config = dict(
    encoder_arch='vit',
    encoder_head_dim=32,
    encoder_bias='qkv',
    encoder_parallel_block=False,
    decoder_norm='batchnorm',
    decoder_dropout=0.1,
    decoder_attention=False,
    decoder_upsampling='nearest_conv',
    muon_scale='original',
    orthogonalizer='polar_express',
    batch_size=64,
    lr_schedule='linear',
    final_lr_fraction=0.1,
    weight_decay=0.04,
    adamw_weight_decay_other_params=0.01,
)
Rows from block 4 of the encoder, named by matrix and row number. Rows with one number belong to one neuron. Each number is 500 + 25 x the weight over its row's rms, rounded and kept within 0 to 999. All counts start at 0. Numbers have three digits each. After the name is the row's rms in percent of the matrix's.
# gate: MLP gate (encoder.blocks.4.mlp.gate.weight, 336x128), inputs 0-127
# fc1: MLP up (encoder.blocks.4.mlp.fc1.weight, 336x128), inputs 0-127
# fc2: MLP down (encoder.blocks.4.mlp.fc2.weight, 128x336, transposed), outputs 0-127
gate.291 101:473521492521535479515503482493469535515502469511506497485503490536498495455515541460514516505532494490516512463491483509551496485493525478496495497496554451495480461500537519494470463492500496487524488516495495499503527462461539485551539477504479518497541503506525498464453506445496528487525459488509496532503518512518507448518508495477520488497515490523492549492448563465516488559494
fc1.291 100:508472476432475508503495499490557561487501489485479497513570514494509496516487503479523473496518482510513511464482535534467461463499537497479512492534466535533497505500481516520491546524500524482464507474476542546483500495498502468488492515527505495501487491492499469528469544495461499469454529478506478489510504546516511512466524468511490523525496434508505467475512519542486472492507
fc2.291 085:507543504550518465520486528479488522507453519502537520488506502513508508527546504494471478494495473475500516462537450478541538508510468497508515477515501527471509513465504470484502474468528499536534512467470553489503450518460463484527504515497470469523466509499535507461482502472532501500513498511540517495486476462502526475497511463516538456516494496517515485461465499469518502561513
gate.292 096:488522498511499533473489491504500480488515474492541521513532548471517515526515467451533515506483488513466490488465509461515464500496498494447517493495543510491516481518530516498515474489480517468464530520485457483511471514563448479527498513496493483495501559530490502451482482486507533430532488497519536478520499503492500506539490528518492492473564509511484498502483457512517531542466
fc1.292 094:546491470447509473471512493535530542478518498526487470533492507514485534525438509490523476513466470494525496509474523467458529499482517518495499514518504530527469517505537528494459549482486521495537509491508499515478482522500476451484521505461522484534476449463485484513527508537464457489507502450494501503503488537482541571520504471507492538495498522498502489497524489502488520511470
fc2.292 095:499508489508493510528489479450535484501487511487505523503497483508487462530499532534477503462489510473476524505524467494512537531532454546529482489524509519475501532531479487476488508460475512517502538498445526512524504506503473472488538483552496473500506466528530465507478529489557520511511472494542497500463468480502501454508491491545477527526457520480438480504519516487517449500533
gate.293 113:490536489481449483549487484500488517532538479523486543515532469452474504517513451438486489491505498485477507448526495503487511502498468526457456484519526487495523516466445553519522507523519498495464496480497541544522484478514526463513485535490498515504512519498527543482506528511492502437497487514472496504459487521500493517535493529475499493477503499544532482510497521533512512461512
fc1.293 115:533500470540483525499531500482486509486480490482474496482498475498485456502521431471513519497541487504543515471444499489508495517481546519450534493512528512516508495494518494560546473479487493533495535483474530506503488509514561486499520478498534501486494517550479506471482535474479506494483475516448482502464499488533530533519478478514492464483483464506527552464497483489491473491540
fc2.293 097:450540508459484455482510500517487485495490505494499484502495504521481492489530515471515486502499475512474504549453510512519489462475511476527531539507520520468493516516478529503479493496476511460575441524520506480484488501496461469515521526486547523524465516483491531569514519511495479524525543473491446495519482480471528517483513512489500482455489500530503482512457484548479528518514
gate.294 101:508465497513522480521525522511486549507505489499524472516490526499522451496464511489520493512535468444493550471508480500461523499557522522481486509531483475500517520505529460527477533522534547520517517501478509535519485459503490481446485511488483466535481468499535440517513472500483442443492521496510456498487494510533539531479486512528476475496463510481509503496494495472520502499515
fc1.294 118:515482505488477474461557522520465493525488516514508504505444503503524463530493513478502486489554497520524536435514482488507515486498525533517496542548501481462511464472499501540500513500502490505534516507521513525515462450478483476479518526478513481504493502475502440515493505508469493495563499482511456488453481502541515500523498493575488466492476499488533497503477494488499541526522
fc2.294 117:513419535497500505482510501507514557528514542471480484443506503542498543469492495484476494544466490520516504543495511513515490486473511521533526487499476530502493506494530488483523507469470533515470502513506461516501498519468515532471469489504510504472504493485479497503498515462518516489502428544474519530536514514523450507523506511468491438513507473475505497517502513446536506532507
gate.295 091:483516506486494474503521496469502533565507514503460525470467495500519496513484565468496515549535486529535516449517516543532494529493491495481467505482499507511510509507529514511501456536496501455476510516488510479526515472487525468501529502499524522512520500492531513500496512442507475483461504531543510499462511491499502443469495493495480508504559444464469537523468500467474520481523
fc1.295 093:487477469495506523497481517493531536522494486476499477519523535493466461488499507501526520498443445512479510487464551550538490519562494493539495476527470502509490499534519492494472514482519487499541512482479514493528498507531467499525516516500496507464473504475498526514491526470544483503491512488484496530493530514493486487499506481487534453506492428513505511393506497478530491510501
fc2.295 123:526487523543517468484564506495473461475507528510514483533486502495505514534487504473493480490502486466496499510532498463510526560496498537518536483506523483489518513482473501475503518478550498522469532494459512504497504478500511431510501524470552525497493493467513505494465497486489487468490527519553539492454516470504472450487480441473504486521495508476537478485524538462535498526505
gate.296 120:515502467465472532499514534431493473455490481520504468521538496490473464509507488493508476509527454469531487482493536455473463472496517506465470502530499489488536514522549557517479489500529482495475474489512464470477525535482513508508507507486488507478503475477525522500526537533497474535496499511499525519521536522467500523471498471446487532505504505529500499511546544465490505533537
fc1.296 112:505442551460493498515470532508473512555510500486455444497521509516530517478478535509508489479526536510477489548514533472554465493526506507488515506521489506443573472515518477515540458488457475554506491506485488483490523497499489481542480477497509502449491490523481539526499477506488515508514488505517483513534519495488534467504497520461484507497513499491468461523507478509477488513491
fc2.296 113:498536426517529480521546527440458446451506484520532480521488531494529460533499481528504499497486558494508505478486480527440488510512516443478496522474503488542517531510438516491464521505516512475500496476488524448516500486514494499521483513490500508545530493443539491499527505504484508510496548494504511512480493498500479529530536481490489513489516475499495510491534496495510499502498
gate.297 092:522495518495462521546464512513492515491507482470513527504491482510514447511506482490493431503446507486549502560516569502513494534541479486508487516493544515473501503511483490463524494462531485497448501521544555504500506473481518420477541507505494490494506506543476486519520493485506462444487523524522472521501487483501523485518504524517488488493515504534495525493505493473504505484504
fc1.297 096:508472471527518493531469520484540551497507504476494518439502535545527497519521522542505527502517501503474513493474500473505504449487476515455501487514499493486512509487491495490469550493506503510506541489487519495485485485540573500476470481504452474488454511447460484485502516493484462483471508470462476509493494509509492488473472518454482520480561495533525484507518514518467507554513
fc2.297 103:483514497494478500493472474517489460480477534533485517498445505452487508486492487519501473537547492450515454488552522508471504511487525522524523506567498468529500509466535523505509506511500512493466500502511456511504496492524509499553524464467531511503521487489476581521524487508498499459457540473490539487497504509452487479525468479517534525491490486456527498473481521494501512496494
gate.298 116:515527479479480473488549491499488502499523513521531504499524515472495472481513431460492494544485485455486475474481480482514484520458522518468482494510511498486508508504528480509493487463542569500472503484483496548522513507500501526518504510495486489474530534521517488420573499517472479506502502512476504486471539509494481513531501539500474497501537463552497507501469529477546499514536
fc1.298 110:555506516470480520480499455477498500555501521461501515505504519480513490517517456503498498502535479475510453471492516524512522505503523511475475518512496532523561492514529484522499488483493524522464555507480480530500508509451518504433535522492525469493505485503481493433530474483500514472514471537503491503450523503484497531526485541469493449478501472508456527521474520528508486525513
fc2.298 134:487493465544483485500473488454504541469471517504491509529511486465491502478530469503504458473521541488497501516485509526541474527523476515525499522490502494488455523516457484484500510499486501506524514499508524451503480531487532530528511495523474511501503477467480485546436508438504494541518517452498511538503458493495523504497497461517534563513487512520546503487516522518430507509481
gate.299 101:474505509495492498442541523453427549464496482514520496479475511559435492506523486510474501498463477552518505523475486496461494529477483533464487449531499474461476487476533478491507528505526506524508478480491486496512521520519518491505481456535484510473475506526531504513529455491516506480492525502538495496551480518500509493531478522475511495514499529512523492479511541529480488515484
fc1.299 097:514481501520497486480496515494489488514480512494535534495458470489524481541501541493517518517518513506513462464496505492465502471535478493475544460515522502546451495457525498532492570503549518489481522500478527472492519508467508516445524499486494507499468498511516528531522540504515499490447523518479493572508479512551487516517478508488479497510472482473487473431508524463505501513503
fc2.299 085:548501485522513514526490487548529530461492492475475461535525496494519522457517509508477526501492551481479516519514508500552483494545503497499489461467496502481505476480489466459502481493484471502509481517475493505471495547503523529489489467511443525464511504537504474488508418498507555473480509456527500487504517519483503531500498488547550517466492519489538546522495489511502479491475
gate.300 097:472461514486491458463453473470490503526493510499458514507460461527489502467503497490538515501501528482553471454511486508559489514474510513536505510490497525528499507515521519555513491508502525495536500508516490475513519537466531444492501491519505518505491520459492521485504459475498478548511468522445535523478448519479528526512493523486510494472484510478468554512520480507540495477518
fc1.300 090:538483486539483461458498504483563496476493515480521506535470517558504496513498438514434498570531451538513498505472512466495509531486505470534501519516489509502449505484507524487514506494536491507497527476487514473531469467501534510489500484495527485508514480510475513508516547440532493531511473504500545513502488488485457509498474489489452524480501518504509495493515465512528494491474
fc2.300 087:484505466496475503506499487478458486500515495518486550472520489497512484494534488536522485466463596420490500536478464486500480508492543480480524508493515503525509495528470515489470516533535474517512515509480493495468497554461519511518532478509487471536490468478500493493460482507503538522505471536524505501473510506471489512516499468509499497512501542466530522510531534483524447482527
gate.301 096:511483443557535513539481523495515509533498489481515514542516519479503456501453479471536493461513533483471525453484513484479519506529524501488526522515524484490496508518488516478487487503515494528507517521524561505553498511511476497498502499465528549444490518458486503487454506485457497506475463518546483482487511466461518485491516477479535480454515521528499493490445501477510483511490
fc1.301 097:491513535505490472481500496479504461507504520525502452501462480470492501505521485529517492536500522488492529512504510565506534513500493479505513518482487444512537527524480501545519484523486520515507507472478513457489521539516512506499466503483524462457455523522517514563458503482505459486506539543500423519471520521495500476479490453492550512484481521535499494531529500500528462498511
fc2.301 081:507470502517511516513520494496533491524475490476504494562520500509506473518504479526501480504482486473490494490529485536532572505502472511507510495531502510511448490479452492471522523521506550476506531506501515523540469468492485485504454488467498506468523544482479501444510489472521488482457493503552511500497482455460510507485541483498536520479504519523441512485486477492546502461560
gate.302 091:519521465472467500481510464486526479487519472516515481476488545542487497477525495477482501464451477492509503537532485507495519529506501500510493443484494456537509451493539468465549503508536498521500482496493555534509510479477510522497552483542499551480483508509476497574482474495488506524507474497497475532549495525525490511515523513515507485546488526480479498496482514469512463495462
fc1.302 091:482559509482517473481530491463544513473499495480490501548520552515488517512526511482515497482475488485509443479525487490460516500452502511499494453468481459529492466530520465505512493521541553510506470479501539499499482460497496488490510481519515579502526471556482499494472504491501508531516503518503485492496464470481462498501543526506478543522510519488448477495516483485489471521514
fc2.302 092:492477477504497508516477540523485538475542529523533543479494506514523464507498474525492469547540524498503491494495483467506453507499474491482532546540535493488538509508475489495451513501509485491479531507459435504516534519500516508482494537468449484460496492500496466464502493500507504498501501500511494460447526505553532455472507490531492504501451513474533539477516497509549500510512
gate.303 098:504489525546501457504464505481540477501508512525497466474490515505495493488553502514496446510475497512524522526436486490494530500474483501444508525539554511505497481503471487536479476599492479496519545473477518499528522466495522503496489485506520508525483499483510484512507472432538471516515467506504445522501455518520519496481509480476513517467481511487506489514529516496513491492501
fc1.303 102:499509501523473476470484540517509492518485506505510489499513489515507475530535513478489488475466501465500521454512525555489511482449531528458520511510511527511542542498515497488502522541531504458510512480530540538465536514490538521490495434510487506495476534484526488512494463474522488527457525507535455484508480541492511514484480454477510523536474472496502500532484459459491544481480
fc2.303 065:498552543467509514465500506515520497501475509488505461509532498477480494482491525480493505534513540525514491543478546480537506507505508496545487510522505496474500484505507531468551477499491449523517460538460478475512514472483506499519505542483492519487512474510495529471519478539415501511514489485487515444501546478486515484520503549502504486496485499468509502509465468524423524500515
gate.304 112:461505516538486527495462553541511474499497525500504516454477468493533462458516515502470495467521489566490480485492528533534467494505506552486501457507514553501524469535509519492529480495454527517466498499509503503491473543504484440487491519486510550541505465498534501515498533499485489497532479467507500521484504495469494511507538490503492423482511504498463509503507482492515499480486
fc1.304 106:509453487472539490463488519495485534520503515499504469494510481486490521510519503489541482516496529438533509479497482491496480499495500481513509494443477441500463495510502526498498466493535517487564473507510471490521565483547554542476523482520514461494531503514462490493493494486527526510519511493530498517511513517520504521454472547549493535504505457493535444504480505491528497490520
fc2.304 123:510493497496540504498514494490498524500535503527480507489452524538511498520481471498506498474498497491522457515495530544502484481466475500532489511550483460521519503503509459496543501517436480489515492504525497515468524442494511488465472510484488488448503490452547493503517474489454490467505494500535480536509523558508499511480502574469478473465516486517521490487507524486519557470537
gate.305 103:493516455565494495464554518435489477432469515506504494495507541500472507502488503514496504475493478523545480520483514484496529500509492489511524500497512498464498482506514590482525505516494441495497492499524501513486516529480527516486501505533516473491482457520440478479493513526478503518521497506496543500534483538468500508496473506525473482494526508561448527519505497482496499505469
fc1.305 103:509470501501489477485505491494474487494514533512497508496531498496486505502469518527493543485506508495521454526520459490528485480500489519504513525493548518499491487494492507459500491497506492471544521455526474493554542509524551472532512485486512479504474449489472474493488439479436515509485513508460496553536497559480480520500542497544520529526522513544517521520444495475502510459482
fc2.305 144:487544489509540488566474502459499514506556478499499505519499530552508536497525512519501454512495521486486526512470485504453471507464474500492495520480465506513478522513521520485531456522507465465487477457496535484475491540507466501502494499504502517519502490468506549504539511495511474504484513474507494509444474481489504471503473494475477546502533505517493483450523532492482494586500
gate.306 094:474484462498532516498514476478490544532440513479509523529468516514533465483504543524512486470519500506524510492478537467469462509481543505505434536487490500503494531532514454524506480518474547484464480494505537508503512491496505475508485555445494464492509461447528487506524476526481511505510500487526503490491487527499486503499504453560482538515508510495456496482478481528506492500535
fc1.306 080:501439524466490513491462531526482513518538526507490522531487509541517523532491519475540491488489467497458519503479482504511484524516521480509509518520477543492527505554516483471490435524504508480492489483533479487522487511498547459489560531463492430522481496482490523497490519511478525505523511509466496489494480505476515474488502456557495565481518489547487488513495488473480498514516
fc2.306 105:535486512502524498478492506441502504460518477517486471492522500515488500521473476530483530512480487505474479492517522495472485488482432492520560449521507551535526498524481477545481447500486521500512478485488479547487489506536525515512537515489521529480494508507473455542498520513510488511473502451553503531441470468487495534525497516484484486473505493515493486529532497470493530524465